config.toml
arch = "transformer_decoder"
model = "autoregressive pixel model"
dataset = "abstract colour fields from 500 small random pattern networks"
train_examples = 203450
image_size = 20
horizontal_flip = false
levels_per_channel = 6
vocab_size = 217
width = 256
layers = 6
norm = "layernorm"
norm_position = "pre"
hidden_act = "gelu"
mlp_ratio = 2
head_dim = 48
fused_qkv = false
bias = "all"
qk_norm = false
parallel_block = false
inner_norm = false
positions = "sincos"
tie_word_embeddings = true
init = "torch_default"
residual_init = "scaled_by_depth"
optimizer = "adamw"
learning_rate = 0.0021
beta1 = 0.9
beta2 = 0.999
eps = 1e-10
max_grad_norm = 5.0
max_steps = 20300
batch_size = 128
epochs = 12.8
lr_schedule = "wsd"
decay_fraction = 0.3
final_lr_fraction = 0
warmup_steps = 1010
weight_decay = 0.09
Rows from block 2 of a small autoregressive pixel model, named by matrix and row number. Rows with one number belong to one neuron. Each number is 128 + 24 x the weight over its row's rms, rounded and kept within 0 to 255. All counts start at 0. After the name is the row's rms in percent of the matrix's.
After each neuron's rows are labels from the 100 images, of 14976, where the neuron reaches its highest value: "strongest on" is what is common among them. Only what is clearly more common there than usual is listed. The data: abstract colour fields from 500 small random pattern networks. In brackets: how many of the 100.
# fc1: MLP up (model.blocks.2.mlp.fc1.weight, 512x256), inputs 0-127
# fc2: MLP down (model.blocks.2.mlp.fc2.weight, 256x512, transposed), outputs 0-127

fc1.141 111 [132 139 131 160 152 125 138 118  68 153 111 109  82 146 131 128 116 159 145 148 128  76 108 135 118 132 161 112 113 150  78 174  76 100 104 118 158 137 103  82 141  96 137 112 113 128 105 142 116 146  98 116 109 105 135 102 107 130 135 102  88 108 133 127 174  97 136 127 110 124 133 148 130  92 144  85 157 141 135 129 136 142 112 108 135 115 136 134 151  89 143 148 163 125 149 157 116 121 128 108 132 129 146 180 127 115 112 134 114 144 161  87 119  93 133 167 111 179 138 141 147 126 144 102 123 154 138 160]
fc2.141 122 [171 116 120 117  90 158 125  97 188 122 103 107 182  94 104 141 112 125  88 149 115 106 101 110 141 133 136 106 100 103 171  74 111 204 148 167 114  99 132 134 141 104 151 170 110 138 123 145 170 151 126 128 138 112 151 127 150 145 122 145 165 120 154 186 134 128 144 124 112 123 169 157 156 114 162 130 147 110 108 102 109 152 145 102 147 123 136 146  84 100  72 148 113 130 145 152 132 111 117  94 134 101 153 138 154 133 137 111 149 124 125 142 110 131 160  90 143 148 132 136 121 118 144 107 124 130 139 122]
strongest on: mostly red (28)

fc1.39 117 [147  68 124 124 156 147 126 129 136 117 129  86 146 104 140 110 130 135  89 136 131 108 177 150 144 146 132 124 126  81 151 112 123 169 111  98 116 139 136 117 114 168 116  96  93 130 132 127 106 108 159 124 107 117 137 108 169 152 174 102 116 109 115 104 128 115 122 135 113 144 130 118 153  93  85 139 139 158 132 123 152 104 158 147 120 113 118 126  92 130 147 119 139 142 136 180 158  91 124 169 131 123 114 131 106 188 123 138  80 143 109 120 125 160 125 118 111 163  77 112 149 120 162 150 109 166 148 110]
fc2.39 117 [107 181 161 133 112  86 147  98  97 116 138 158 115 132 127 145 147 115 120 127 110 177 136 111  82 117 127 153 129 123 164 133 114 123 163 131 107 108 110 119 133 156 189 119 125 117  95 144 128 139 132 123 116 135 138 120 122 155 129 104 150 137 123 164 103 136 114 122 136  95  87 168 129 140 144 156  95 107 120 160 126 144  97 141 109 128 123 138 144  72 139 123 114 128 126 119  90 117 192  87 135 119 175 129 108 107  84 109 139  86 119 133 143  88  98 137 140 100 167 145 163 139 141  75 165 121 107 119]
strongest on: mostly blue (70)

fc1.122 104 [153 120 124 199 149 135 124 158 138 145  69 120 138 171 114 147 100 177 141 125 105 119 150 146 148 118 112 141 144  98 145  88 139 109 131 120 120  99 145 120 140 117 168 135 146 121 139 149  97  95 154 126 129 156  93 119 133 152 105 120 136 114 126  95 157 106 134 122 141 186 120 139 151 128 115 187 143 166 111 128 115 136 159 119 101 132 121 157 139  85 107 141 129 143 164 123 136 129 140 129 124  95 171 118 134 135  86 118 106 141 169 101  94 123 131  89 169 142  87 133 150 108 128 102 127 125  84  84]
fc2.122 105 [105 124  83 131 139 164 131  84 161 144 185 114  89 135 124 140 117 153  92 124 133 126  98 145 136  99 173 101 113 165 172 149 164 128 118 133 124 146  95 149 120 126 118 177 119 159 109 168 142 139  82 147 144 107 148 136 115 122 117 128 127 106 129 179 110 106 137 123 128 148 104 117 120 161 161 153 153 133 125 158 138 154 137  89 144 100 146 105 162 154 173 127 136 140 127 122 146 133 132  93 144 103 126 130 149  74 140 122 117 109 116 144 132 123 146 133 105 109  90 120 148  80  91  86  99 129 132 155]
strongest on: mostly red (51)

fc1.161 111 [125 141  76 117 139 107 148 115  94 124 144 163  73 154  90 124 134 150  92 165  91 123 112 117 181 119 133 121 121 101 104 124 141 145 125 123 137 143 133 172 102  74 129 130 176 151 156 152 115 121 120 142 149 156 133 126 154 144 105 122 137 128 129 136 143 147 132 122 142 128  98 119 134 140 139 114 101 155 132 143 128 145 120 133 155 125 152 145 139 183 118 153 123 113 125 113 113 119 141 157 165 133 137 165 153 116 160 123 165 132 163 128 107 160 134 176 130 147 147 127 135 117 104 100 110 118 124 106]
fc2.161 092 [112  96 169 115 151 114 136 145 156 141 156 147 195  99 130 113 131 153 109  86 110 117 107 109 160 164 101 145 144 132 109 120 134  83 137 101 147 136 127  80 126 105 124 124 100 186  68 158 114 114 150 122 121 116 160  80 144 144 128 137 105 135 146 122 136 126 120 120 103 114 101 139  63 136 110 113 139 113 124 146 100 167 112 129 108  64 150 129 166 108 152 156 171 118 109 145 115 141 143 144 110 171 109 137 137 117 156 155 140  87 156 142 135  98 116 103 120 182 116 117 120 154 145 125 112  98 127 122]
strongest on: dark (61); smooth (59)

fc1.4 117 [125 113 146 149 117 161 110 164  77 129  81  89 123 140 142 102 119  97 163 109 148 125  94  84 124 161 117 129 120 131 144 112 137 147 141 104 130 125  80 136 103 143 127 132 170 137 159 155 104 107 128 138 149 152 156 158 141 119 154 137 112 103 167 144 125 131  72 116 136 131 105  95 109 137 143 168 131 160 103 124  92 101 116 114 121 133  75 128 121 147 110 139 149 158 128 133 145 174 112 126 117 160 148 120 137 143 129 114 129 114 137 155 174 190 137  84 161 121  90  96 115  87 100 112 137 121 123 117]
fc2.4 123 [134  95 123 118 165  78 129 109 175 138 168 154 170 168  87 116 130 172 123 148 141 106 124 138 127 113 119 113 128 133 126 132 132 111 141 160 121 174 108 137 142 152 130 160 135 146 129 119 169 142 109 131 113 104  96 133 133 126 122 106 103 116 168  98 121 152 150 135 131 121 112 163 122 113  72  80 133  97 148 151 107 101 153 139 125 163 173  89 105  89 141 119 129 133 123 150  85 144 123 154 132 121  83 118 136 110 143 142 118 135 100 134 124  96 146 114 116 139 130 145 130 146  97 181 126 127 127 118]
strongest on: mostly red (29)

fc1.140 080 [126 132 130 103 138  85 112 120 116 170 144 179 170 133 165 147 125 122 135 132 136 129 153 123 126 111 137 118 161 145 108 141 148 150 112 159 111 106 136  97 153 109 124 153 144 154 172  82 104 133 142  99 159 111 127 133 101 138 112 116 137 141 134  99 146 154 110 100 137 121 144 152 178 109 109 104 125 115 121 120 136 156 149 131 103 150 122 125 131 133 138 146 153 128 132 103 107 115 162 103 136 138 111 185 104 107 165 185 142 146 103 149 158 126 193 100 118 163 132 114 108 144 157 103 161  84 133 106]
fc2.140 097 [115 126 141 122 131 148 168 148 168 110 151  93 158  90 102 134 147 117 158 132 105 108 131 142 127 129  91  86 111 152 123  75 125 133 138 129 147 127  92 131 116  98 131 167 124 169 135 143 110 151 118 144 141 145 124 134 142  79 194 164 106 118 130 143  98 133 105 129 118 100  91 129 154 104 191 128 141 127 113 115 146 106 112  95  92 170 158 103 134 163  92 115  84 149 132  74 117 110 134 113 139 134 149 145 106 146  92 133 144  93  94 141 170 128 115 127 125 103 126 148  87 131 142 104 109 110 121 103]
strongest on: mostly green (84); smooth (73)

fc1.384 070 [144  89 112 116  84 120 106 147 125 106 106 155  97 136 112 102 128 138 135 114 102 149 122 110  99 125 128 124 181 112 121 145 129 156 101  81 109  95 141 109 141 144 133 104 149 161 118  46 104 117 137 173 132 131 180 151  96 140 141 112  98 135 168  96 134 149 133 163 130 155 156 111 169 122  89 126 138  93 131 157 105 152 102 125 129 160 100 111 105 133 110 110 133 152 102 132 124 151 136  88 145 143 136 105 113 124  77 119  95 101 122  85  94 125 127 125 122 166 141 134 146 111 132 151 116 115  89 113]
fc2.384 059 [ 90 177 119 141 153 123 148  99 153 122 139 102 130 123 117 114 129  82 120 123 138 110 127 143 140 135 130 140  96 132 139 129 103 122 147 155 123 149 119 127 137 129  99 128 137 109 151 146 157 148 182 141 105 117 115 148 155 101 172 124 137 126 120 121 115 138 117 176 134 122 125 147  69 172 159 130 108 143 124 114 200 118 129 101 118  85 153 178  98  90 155 122 175 139 149 134 108 112 104  97 140 100 125 113 128 102 171 137 139 138 135 111 131 118 138 137  85 121 103 137 111 117 114 138 137 126 128  59]
strongest on: fine detail (36)

fc1.77 103 [ 70 148 125 144 125 123 151 176  95 137 129 172 163 147 152 138 113 168  91 120 157 106  96 103 161 140 121 148  99 117 111 121 161 149 143 125 106 151 123 102 126 130 131 143 111 117 158  83 109 150 139 128 136 141 120 144 188 148  98 127 168 147 161 148 158 158 122 122 166 117 115 116 138 115 134 117 121 128 139  98 126 135 148 126 149 140  97 123  94  82 100  81 131 134 107 113  89 155 134 110 108  71 138 147 123 124 161 138 172  95 122 105 137 116 146 141 137 178 206 121  96 128 149 108 129  98 127 126]
fc2.77 102 [125 167 113 159 177 125 115 180 129 123  86 123 144 159 130 118 142 122 142 135 127 122 130 185 147 132 126 130 118 110 162 123 149 170 147 168 129  75 147  90 132 147 129 140 113 104 135 112 113 131 145 106 118  94 122 151  98 122 130 153 146  92 108 140 122 123 118 130  99 110 136 119 141 120 104 147 113 131 134 147 107  93 125 136  85 110 176 150 129 146 160  86 129 137  78 150 153 110 166 152 145 130 116 142 149 121 130 152 111  82 152 139 125 148 161 143 134 133  61 111 179 113 117 119 130 126 139 135]
strongest on: smooth (86); mostly green (42)

fc1.365 093 [129  89 132 154 144 146  95 107 146 124 149 117 121 153 118 159 108 153 144  86 159 107 128 130 199 171 127 146 158 127 140  77 155 150 117 156 152 127 101  98 111 134 107 135 178 143 104  79 166 118 172 120  86 108 122 146 119 122 125 110 126 144 116 168 160 134 150 112 142 154 126 136 101 131 112 149  90 144 152 142 169 152 113 133 102 116  97 119  87 155 116 120 130 135 131 106 101 156 133  73  94 131 107 138 129 120 139 149 116  96 119 109 115 141 137 104 126 150  98 121  94 144 150 119 186  89 192  96]
fc2.365 110 [140 159 146 126 135 153  93  68 131 153 123 112 128 103 117 120 124 105  83 181 112 119 181 108 120 126 136 132  99 167  99 216 117 103 117 118 127 174 108 129 106 111 143 123  92 132 129 165 115 108 103 108 151 115  97 140 158 156 135 140 149 125 120 129 102 121 141 100 118 130 114 133 115 158 100 100 168 127  74 113 133 125 151 115  96 154 139  85 181 150 151 133 142 117  88  96 113 160 125 162 119 122 123 140 113 118 165 131 159 152 128 122 139 118 140 116 143  77 154  75 131 135  86 123 104 115 101 153]
strongest on: smooth (93); mostly green (44); mostly blue (41); dark (28)

fc1.334 108 [137 104 118 103 101 132 141 102 110 134 167 103 135 126  95 164 116 134 166 136 139 148  89 124 120  93 100 133 131 129 112 120 156 140 131 131 105 121 120  90 132  98 108 126 158 129 119 104  85 106 143 159  93 123 116 143 120 157 113 136 122  97 139 156  96 149 127 146 152 121 188 157 132 140 100 112  97  74 122 106 100 100 108  69  69 163 103 111 101 168 122 128 147 149 106 154 154 143 147 118 112 120  98 121 146 160 132 127 123 138 109 104 129 165 127  96 144 134 119 179 160 154 140 115 110 119 142 142]
fc2.334 110 [153 115 117 120 116 165 127 114 102 113  98 100 122 136 178 191 127 117  93 112 157 162 148 102 177 130 171 105 141 113  92  73 135 115 115 144 113 103 120 139 113 135 162 118 120 131 161  64 135 131 115 137 102 163 122  99 119 116 132 135  95 137 152 115 163 153 159 142 102 114 103 122 127 138 142 134 126 130  97 110 154 107  96 156 137 166 127 122 117 129 177 119 114 132 148  95  77 183 109 107 135 120 153 131 132 169 130 100 159 128 156 115 104 128 103 135 125 164 147 156 111 108 134 137 131 104 129 130]
strongest on: bright (65); mostly red (28)

fc1.124 112 [107 144 102 140 131 142 108  98 134 122 128 109 138 133 139 139 131 130 132 151 120 135 176 160 177 156 146 126 114 104 148 120 165 138 100 186 141  92 154 134 133 163 115 126 151 134 152 143 137 102 146 125 142 170 121 137 136 141 106 122 119 119 158 113 115 123 111 125 137 121 101  99 124 126 140 196 131 178  97 106 107 135  99 120 130  92 143 122 151 164 146 151 104 156 143 109 128 133 143 112 174 117  96 137 123 132  97  86 121 134 138 126 134 114  91 115 146 139 104 149 131 148 165  72  86 117 158 130]
fc2.124 109 [ 88  88 126 157  80 134 125 109 138 100 174 121 142  96  91 183 119 140 181 161  99 170 131 115 122 103 155 110 146 152 131  87 135 107 122 164 138 190 118 147 130 122 143 146 152 175 138 137 159 118 108 139 106 144 123 127 152 156 128 136 148 121 115  83 111  86 160 124 127 127 122 137 139 101 103 124 101 137 105 117 123 143 110 155 168 107 121 130 115 167 128 136 118 135 124  91  95 144 127  92  98 144 150 105 124 143 136 114  64 119 136  99 119 122 127 132 149 122 118 142 148 136 114 136 151 132 158 136]
strongest on: mostly red (61); smooth (46); dark (40)

fc1.195 110 [135 137 176  96 130 116 142  98 117 128 145  94 105 139 110 131 127 151 144 129 188 106 138 142 126 102 148 121 172 152  86 163 105 157 123 117 164 156 116  96 136 111 122 111 107 196  66 120  76 121  76 171 132  90  97 144 115 153 113 113 103 111 154 168 137 150 120 151 148 127 134 132 107 114 140 124 132 124 150 113  75 106 124 119 119 126 115 119 123  98 137 124 140 155 118 149 150 144 142 152 132 107  92 112 113 109 155 122 149 160 174 102 132  88 168 110 116 162 135 154 129 126 140  90 178 137 122 176]
fc2.195 102 [ 98 114 128 168 143 158 155 121 147 123 103 139 140 164 171 111 140 133 125 110 124 106 143 137 103 224 149 120  71 123 168 121 176 142 158 120 125  92 102 138 127 153 108 135 104  45 171 168 102 156 114 136 118  98  75 129 141 117 129  96 133 127  96 133 135 138 129 134 121 124 113 101 168 108 132 125 151 153 161 110 149 131 123 137 151 153 163 121 130 105 149 119 130 131 143  97 126  97 136  98 139 178 139 132 118 132 122 140 133  98 133 122 123 130  78 103 121 128 110 120 110 137 145 127 154 139 124 109]
strongest on: bright (53); mostly red (38); smooth (35)

fc1.26 071 [149 137 102 128 117 117 106  86 100 139  90 112 106 143  89 140 134  90 126 116 186 132 166 115 114 144 139 108 147 131 155 152 118 112 163 149 117 162 136  98 113 102 103  90 139 101 127 138 103 112 130 105 174 143 137 159  97 141 136 122  94 123 163  90  99  81 148 125 125 156 155 129 134 140 157 157 115  81 103 171  95  73 139 142 146 155 129 140 142 144 133 174 146 176  91 146 121 111 159 146 142 130 152 168 135 115  85 106 136 102 150 135  96 137 108 123 112 110  87 120 129 113 108 128 139 152 133 137]
fc2.26 072 [114 119 135 150 120 168 167 167 154 118 138 149 128 157 151 135 127 185 119 133  85 129  96 142  99 116 145 119  97 139 121 180 171 122  96 125 102 114  76 143 125 138 137  87  92 141  92 116 146 136 106 119 113 137 140  98 145 135  97 119 116 163 126 138 121 132  79 131 161 102 113 104 130 154 128 134 110 128 161 106 123 140 156 139  90  65 139 158 148 128 154 117 139 126  46  96 177 143 112 145  77 132 170 152 119  92 145 119 123 162 166 125 162 127 138  99 135 156 172 142 136 138  85 148 131 130 108 147]
strongest on: dark (31)

fc1.404 106 [129 122 141 124 134 140 129 125 103 127 141 140 153 141 137 129 125 109 155 137 101 118 143  91 122 106 138  75 125 153 159 164 115 133 101 130  88 116  87 109 127 145 154 124 132 134 115  75 134 128  90 106  85 135 162 133  86  95 111 127 151 115 169  88 141 119 126  97 131 139 128 188 134 147 119 133 101  86 122 127 148 133 148  96 165 153  91 115 138 139  85 122 166 112 125 155 131 122 134 141 110 105 131 158 139 153 122 147 137 136 126 118 158 183 102 138 140 130 136 119 150 145 152 128 115 137 118 118]
fc2.404 098 [175 120  96 141 145 132  68 149 137 122  93 124 116  80 122 103 150 146  73 141 110 158 180 140  74 147 158 141 158 131 122 121 113 147 147 172 188 110 120 163 132 158 108 132 120 109 135 153 113 118 137 125 147 133 110 125 120 182 141  73 127 138 122 148 120  99 159 116 170 118 124 115 153 158 143 100 163 133 117 150 103 113 108 107 104 147 123 147 115 108 119 168 121 120  96 150 160 124  93 135 139 194 131 127 130 109  91 124  63 135 130 166 134 135 114 113 144 160 132 137 129 128 162 158 156  96 139 138]
strongest on: fine detail (65)

fc1.470 112 [105 166 122  90 133 131 120 144 111 118 137 189 115 118 129 125  84 134 200 129 126 143 142  87 129  92 196 180 136 136 153 156 153 102 128 146 140  98 110 145 113 124  93 146 128  95 128 148 107 162 127 129  97 138 149 146 161 110 127 138 163 143 141 120 115  92 188 127 115 136 151 104 130 107 101 133 131 111  97 139 128 123 142 139 111 133 142 150 137 138 140 132 140 149 135 149 122 151  85 150 108  85 134 136 126 111 101 139 134  79 128 121  92 119 130 137 122 121 115 125 123 103 123 115 112 137  58 103]
fc2.470 106 [140 143  94 120 113 119 116 123 120 125  96  89  60 136 130  91 140 164 176 144 173 140 120 186 125  87  80 152 102 120 123 149 147 152 106  85  94 125 107 152 135 137 147  64 111 118 121 142 130 119 126 131 121 128 123  90 143 164  94  91 114 120 146 118 135 141 132 149 115  96 157 113 135 135 113 118 135 113 140 135 150 138 130 161 140 145 128 143 121  97  87 108 156 127 132 110 123 134 180  77 127 138 116 120 179 157 124 118 123 155 102 101 133 138 164 116 121 126 170 157 106 136 151 131 116  88 115 138]
strongest on: dark (31)

fc1.401 112 [159 140  95 148 107 114  87 103 161 126 128 102 149  95 115 152 100 119 156  76 135 150 117 146 129 120 127 150 154  97 163 113 121  85 108 102 128 134 125 140 116 138 128 110 108 150 126  91 110 137 173 148 152 115 128 149 143 111 150 144  94 172 132  93 116  95 114 105  97 132 152 179 113 178 139 161  74 115  71 138  73 113 131 182  95 147 148 111 142 129 168 132 134 132 128 126 127 131 162 185 136 130 133 107 134 124  92  98 139  87 128 106  94 132 144 144 124 136 170 114 106 118 110 132 150 158  85 123]
fc2.401 120 [141 104  93 126 116 112 146  78 135 115 145 143 211 109 110 102 133 142 176 135 124 118 136 101 154 130 130 172 107 124 132 125 119 118 115 106 129 105  99 131 132  96 139 113  93 174  89 147 150  99 136 110 112 139 137 123 114 136 134 162 132 179 139 121  78  93 128 122  87 143 132 171 176 152 174 117 132 121 174 118 134 120 133 126 132 136  96 131 109 151 175 154  94 128 124 167 120 118  91 108 139 122  91 112 129 201 115 128  93  93 129 143 117 144  95 123 160  92  85 155 147 116 118 150 149 134 130 155]
strongest on: mostly blue (77); smooth (46); bright (29)

fc1.351 116 [119 151 140 119 121  96 106 113 125 109  92 176 113 147 143 141 143 142 148 111 120 131  99 155 120 119 143  75  59 133 126 156  97 136 153 135 138 158  96 150 151  95 102 145 139 117 112 188 107 143 105 132 149 156 117 128  92 111 110 116 132 129 176 102 152  90 131 134 114 142 136 155 146 121 104 164 135 101 165 130  86  82 172 109 150 125 114 133 139 113 141 115 132 141 140 187  90 119 113 106 134 109 132 124 128 124  60 125 105 133 129  68 136 160 123 143 133 121  82 139 132 156 106 121 121 146 101 104]
fc2.351 099 [170 157 144 101 134 149 183 121 126 140  78  85 176 136 138 123 117  95 125 130  83  96 118 135 112 136 113 202 192 146 136 171 146 110 117 153 158 137 127 123 118 142 141 146 128  83 113  65 147 152 143 128 117 121 127 135 135 146 150  94 100 117 156 109 104 159 177 139 156 126 137 123 127 112 134 122  96 121 116 119 136 143  60 151 103 130 138 141 171 148  93 126 122 132 133  95 128 153 137 135 108 123  88 136 110 105 171 105 121 113 129 157 136 150 143 140 110  90 133  73 133  99 143 109 138 130 168 126]
strongest on: fine detail (57)

fc1.294 093 [139 182  84 108 108 138 118 133 104 100 116 105 155 167 135 151 128 108 165 135 124 125 116 136 134 115 140 136 119 139 140 148 148 166 170 149  72 137 137 108  72 124  89 141 165 137 174 150 109 111 140 156 108 121 128 158 129 116 135 140 135 151 171  93 161 105  68 123 104 143 123  91 118 124 116 157 150 117 123  76 134 150 146  90 150 129 138 154 102 130 144 133 126 132  88 128  82  94 146 135 111 134 111 120 133 108 168 180 167 133 134 158 113 171 142 126 140 135 122 108 130 130  97 106 138 113 113 107]
fc2.294 092 [ 89 119 156 167 146 129 104 134 116 156 144 126 133 120 107 138 132 106 163  83 114 123 128 158 168 149 125 140 114  96 104 108 110 111 131 129 136 156 126 123 142 111 158 170 123 113 112 173 145 138 154 136 144 154 158 118 144 155 131 113 130 121 106 150 129 135 145 121 152 106 107 134 154 128 161 158 123  77 115 166 133  80  90 101 116 123  99 138 135 134 140 107 118 135 140 105 147 112 164 126 125  97 149 114 116 121  90 122 126  84 107 156 104 111 132 172 124 112 132 140 125 147 166 133 131  98 111 147]
strongest on: smooth (29); bright (25)

fc1.273 119 [ 97 105  60 146 112 134 131 120 130 123 147 107 168 135 142 114 136 171  86 135 126 147  60 143 132 136 112 106 189 146  92 138 112 175 101 122 133 138 117 140 136  87 135  97 155 166  95 136 121  71 144 135 140 129 143 119 155 119 104 129  81 131 159 103 129 116 166 134 137 144 123  99 121 155  68 112 129 137 133 149  93 145 129 126 138 114 145 116 112 176 104 126 148 136 108 168 162 125 126 159 129 122 154 149 147 118 140 129 143 121 155 142 149 155 115 172 134  95 158 138 115 137 177 128 163 144  92 119]
fc2.273 107 [178 115 146 117 130  90 115 109 132 133 127 115  95 104 132 117 133 121 180 118 132 115 152  89 126 114 108 143  78  92 170 154 121 142 145 116 102 113 155  92 136 131 137 142  97 127 100 159  70 107 132 122 145 143 126 114 139  84 117  95 119 126 111 137 127 152 105 140 111 129 139 124 126 147 122  96 105 105 145 114 145  96 141 127 139 151 125 130 137 131  76 120 130 111 113 154 121 160 135 159 106 150  89 140 169 107  95 117 100 124 136 113 158  90 155  98 105 170 143 149 136 134 134 137 167 169 158  88]
strongest on: fine detail (37)

fc1.203 101 [130 105 105 126 120 130 187 144 123 134 163 161 187  97 129 127 109 143 165 126 168 160 109 129 117 174 125 114 126 139 166 134 165 154 153 144 173 128 108 157 121 115 136 111 139 112 122 129 157 110 112 128 152 141  99 138 119  90 110 130 149 157 122 156 162 141  87 129 137 138 103  94 117 135 125 195 114 125  74 128 122 142 155 104  81 103 119 120  63 166 105 112 117 145 128 115 147 165 162 132 125  85 101 121 131 119 131 142 135 142 110 124 117 121  99 137 156 159 176  83 102 109 144 114 136 101 151 132]
fc2.203 102 [151 105 157 168 124  84 143 135 121 170 118 146 106 136 128 156 156 104  90 125 163 164  79  86 107 122 151 101 120 114  90 112 121 161  99 129 123  98 161  69 126 153 144 145 138 182 100  80 138 194 126 121 153 104 129 115  85 112 126 135 125 121 104 179 109 161 132 158 115  98 123 101 140 106 117  83  87 118 128 169 133 108 121 129 129 150 159 134 120 111 125 143 169 163 111 129 122  96 128 133 129 147 113 146 113 155 132 139 142 119 105 109 127 148 137 119 145 167 148 140 122 121 173 164 156 111  65  95]
strongest on: smooth (79); mostly blue (35)

fc1.228 089 [142 107 124 108  97 102 114 175  98 127  92 115 140  67 105 118  41 112 149 135 138 122 124 112 124 154 124 125 158 134 125 130  97 133 180 134 137 111 119  94 152 103 106  99 159  98 108 133 119 138 157 146 137 105 137 156 109 108 118 104 106 125 140 132  75 124 155 151 123 147 184 128 146 101  97 193 109 109 132 154 114 156 131 125 134 145 113 117 152 150  99 138 162 118  90 155 112 125 129  99  95 121 166 117 142 110  67 106 161  97 111 105 113 122 119 127 132 165 114  93 145 138 131 108 152 154 155 136]
fc2.228 078 [125 126 136 156 153 120  89  63 146 131 120 122 151 140 178 100  94 102 111 127 144 153 145  87 154 107 104 128 127  65 131 105 134 119 132 179 128 143 154 137 151 121 148 140 135 160 157 106 144 116 128 139 119 145 110 128 132 136 190 143 128 109 105 124 108 125 136 136 119 175 126  88  92 123  90  92 121 143 141 136 144 135 138 179 171 114 115 136 142  95 110 148 110 120 163  82 182 113 156  84 127 116 104 133 125 129 183 130 139 138 128 132 135 119  84 104  90 138 121 118 115  99 172  98 134 144 114 134]
strongest on: bright (25)

fc1.90 080 [153 157 101 168 147 130 139 160 128 143 115 131 106 144 133 140  79 115 168 131 151 117 143 122 138 126 106 113 157 107 151 112 134 158 130  93 106 112  68 148 149 112 114 123 127 176 150  93 108  91 143 124 165 105 145 146 157 120 142 143 101 116 126 108 134 122 145 121 193 169 135 150 136 143 149 133 134 130 120 104 129 139 113 152 135 126  87 104 114 107 132 135 112 112 113 134 147 137 136  93 152 107  88 137 113 102 152 143 111 100 113 133  92  97 123 136 121 122 142 148 166 131 127  93  98 110 137 106]
fc2.90 079 [182 138 168 104 149 143 127 122 120 120 164  98 112  78 127 142 143 152 162 126 123 147 131 170 134  93 188 150 154 143  87 130 107 160 140 164 125 152 133 137 110 115  75 147 140 128 143 183 153 118  98 137 104 155 110 129 156 112 107 148 156 176 138 166 129 104  96 118  82 208 152 145  87  77 128 146  87 116 127 104 120 100 115 100 150 116 142  76 129 110 106 125  79 140 119 132 121 132 149 162 149 129 136 156 105  94 142 164 123 141 134 151 157 175 130 116 105 117 113 106 106 170 152 108 111 172 140 140]
strongest on: bright (36); smooth (30)

fc1.103 110 [117 121 161 135 141 123 101 112 119 137 136 150  93 150 137 107 139 116 134 128 153  96 158  71 145 164 175  90 158 132  67 143 139 146 163 113 109 104 114 134 138 160 120 122 160 103 126 112 157 116 149 126 103 114 139 169 115  80 111  85 150  98 128 135 125  59 139 133 107 125 102 118 130 138 138 139 135 119 123 104 143 142 182 150 134 103 158 155 133 164 115 168 165 128 146 101 113 123 116 117 112 105 177 117 112 139 118 144 170 133 157 105 117 156 182  83 158 108  95  89 126 116  85 149 152 137 140 139]
fc2.103 110 [100 132 137 148 130 136 131 166 164 137 101 104 182  94 130 125 131 119 134 176 151 170 136 160  96 103  88 122  85  83 150 134  98 147 157 126 116  92 167 145 126  81 121 142 111 142 151 158 111 127 125 145  94 146 116 129 107 167 139 109 124 123 153 151 152 152 127 118 125 145 125 115 165 118 106 119 138 127 128 135 140 138 135 128 123 119 142 126 165 173 171 109 113 135 117 151 134 122 166 127 120 179  99 133 100 104 153 118  92 173 128 110 128 108 107 121 130 118 130 147 159 109 151 113 169 119 119 150]
strongest on: mostly green (43)

fc1.221 105 [139 182 127 130 155 115 146 157 106 137  36 132 139 132  81 130 132 119 103 101 110 148 156 184 140 143 125 137 133 114 145 158 122  77 116 134 160 142 134 151 142 144 158 108  88 112 120 120 165 101 108 126 127 145 147 143 132 151 135 119 122  94 169 126  94 124 150 125 110 133 150 131 114  99  92 157  94 107  84 168 109 143 158 118 101  94 128  87 119  84 122 137  75 150 158 126 128 144 134 133 162  91 145 123 117 128 131 126 174 112 126 147 132  54  96 144 152 124 117 130 114 112 158  92 140  94 115 108]
fc2.221 102 [ 60 104 120 156 124 134 104 114 167 140 126 145 111 151 168 142 127 149 131 158 114 108 114  81 156 109 152 117 107 133 137  72 117 154 180 144 138 124  89 169 126 133 127 150 112 146 149 165 124 112 133 131 137 125 102 122 144 118 150 118 116  93 109 150 126 112 111 119 131 135 131 104 145 120 156 162 111 124 145 130 136  89 147 138 118 150 120 130 151 140 169 138 126 128 122 172 131  60  94 148 118 157  95 124 131 145 165 135 110 131 119 128  86 150 139 160 142 128 134 137 131  93 136 147 136 109 139 153]
strongest on: mostly green (41); smooth (28)

fc1.466 091 [143 119 122 108 144 128 100 158 113 135  98  91 112 137 103 163 102  95  88 173 154 137 151 168 112 118 116 125  92 151 152 157  85 166 150 122 111 164 123  92 127 111 114 141 131 102 138 129 127 143 112 135  90 169 137 179 132 140 144 103 144 103 114 162  93 120 141 130 111 130 162 104 130 117 118 138  75 131 147 142 113 169 134 130 155 147 130 138 171 143 130 170 143 126 123 126 169 136  96 121 140 129 123 136 118  70 152 119 138 163 138 119 160 149 112 122 148 110 120 123 114 135 122 146 141 163  71  90]
fc2.466 108 [155 117 145 137  82 152 108 163 151 102 170 216 138 113 131 167 137 176 134  78 111 141 111 133  94 142 114  99 137 138 131 116 128 108 124 120 100  59 122 190 117 214 100 134 132 116 139 121 147 131 132 176 133 100 130 128 121 127 153 149 113 127 188 119 131 138 122 129 129 137 130  95  99 142 138 121 150 146 135 123 125 139 122 121 131 110 108 128  91 130 128 151 139 142 165  91 158 106 147 114 106 114 126  95 115 155  97 137  95 151 108  97  92 138  64  98 129 157 142 131 101 133 130 125 138 125 123 130]
strongest on: fine detail (41)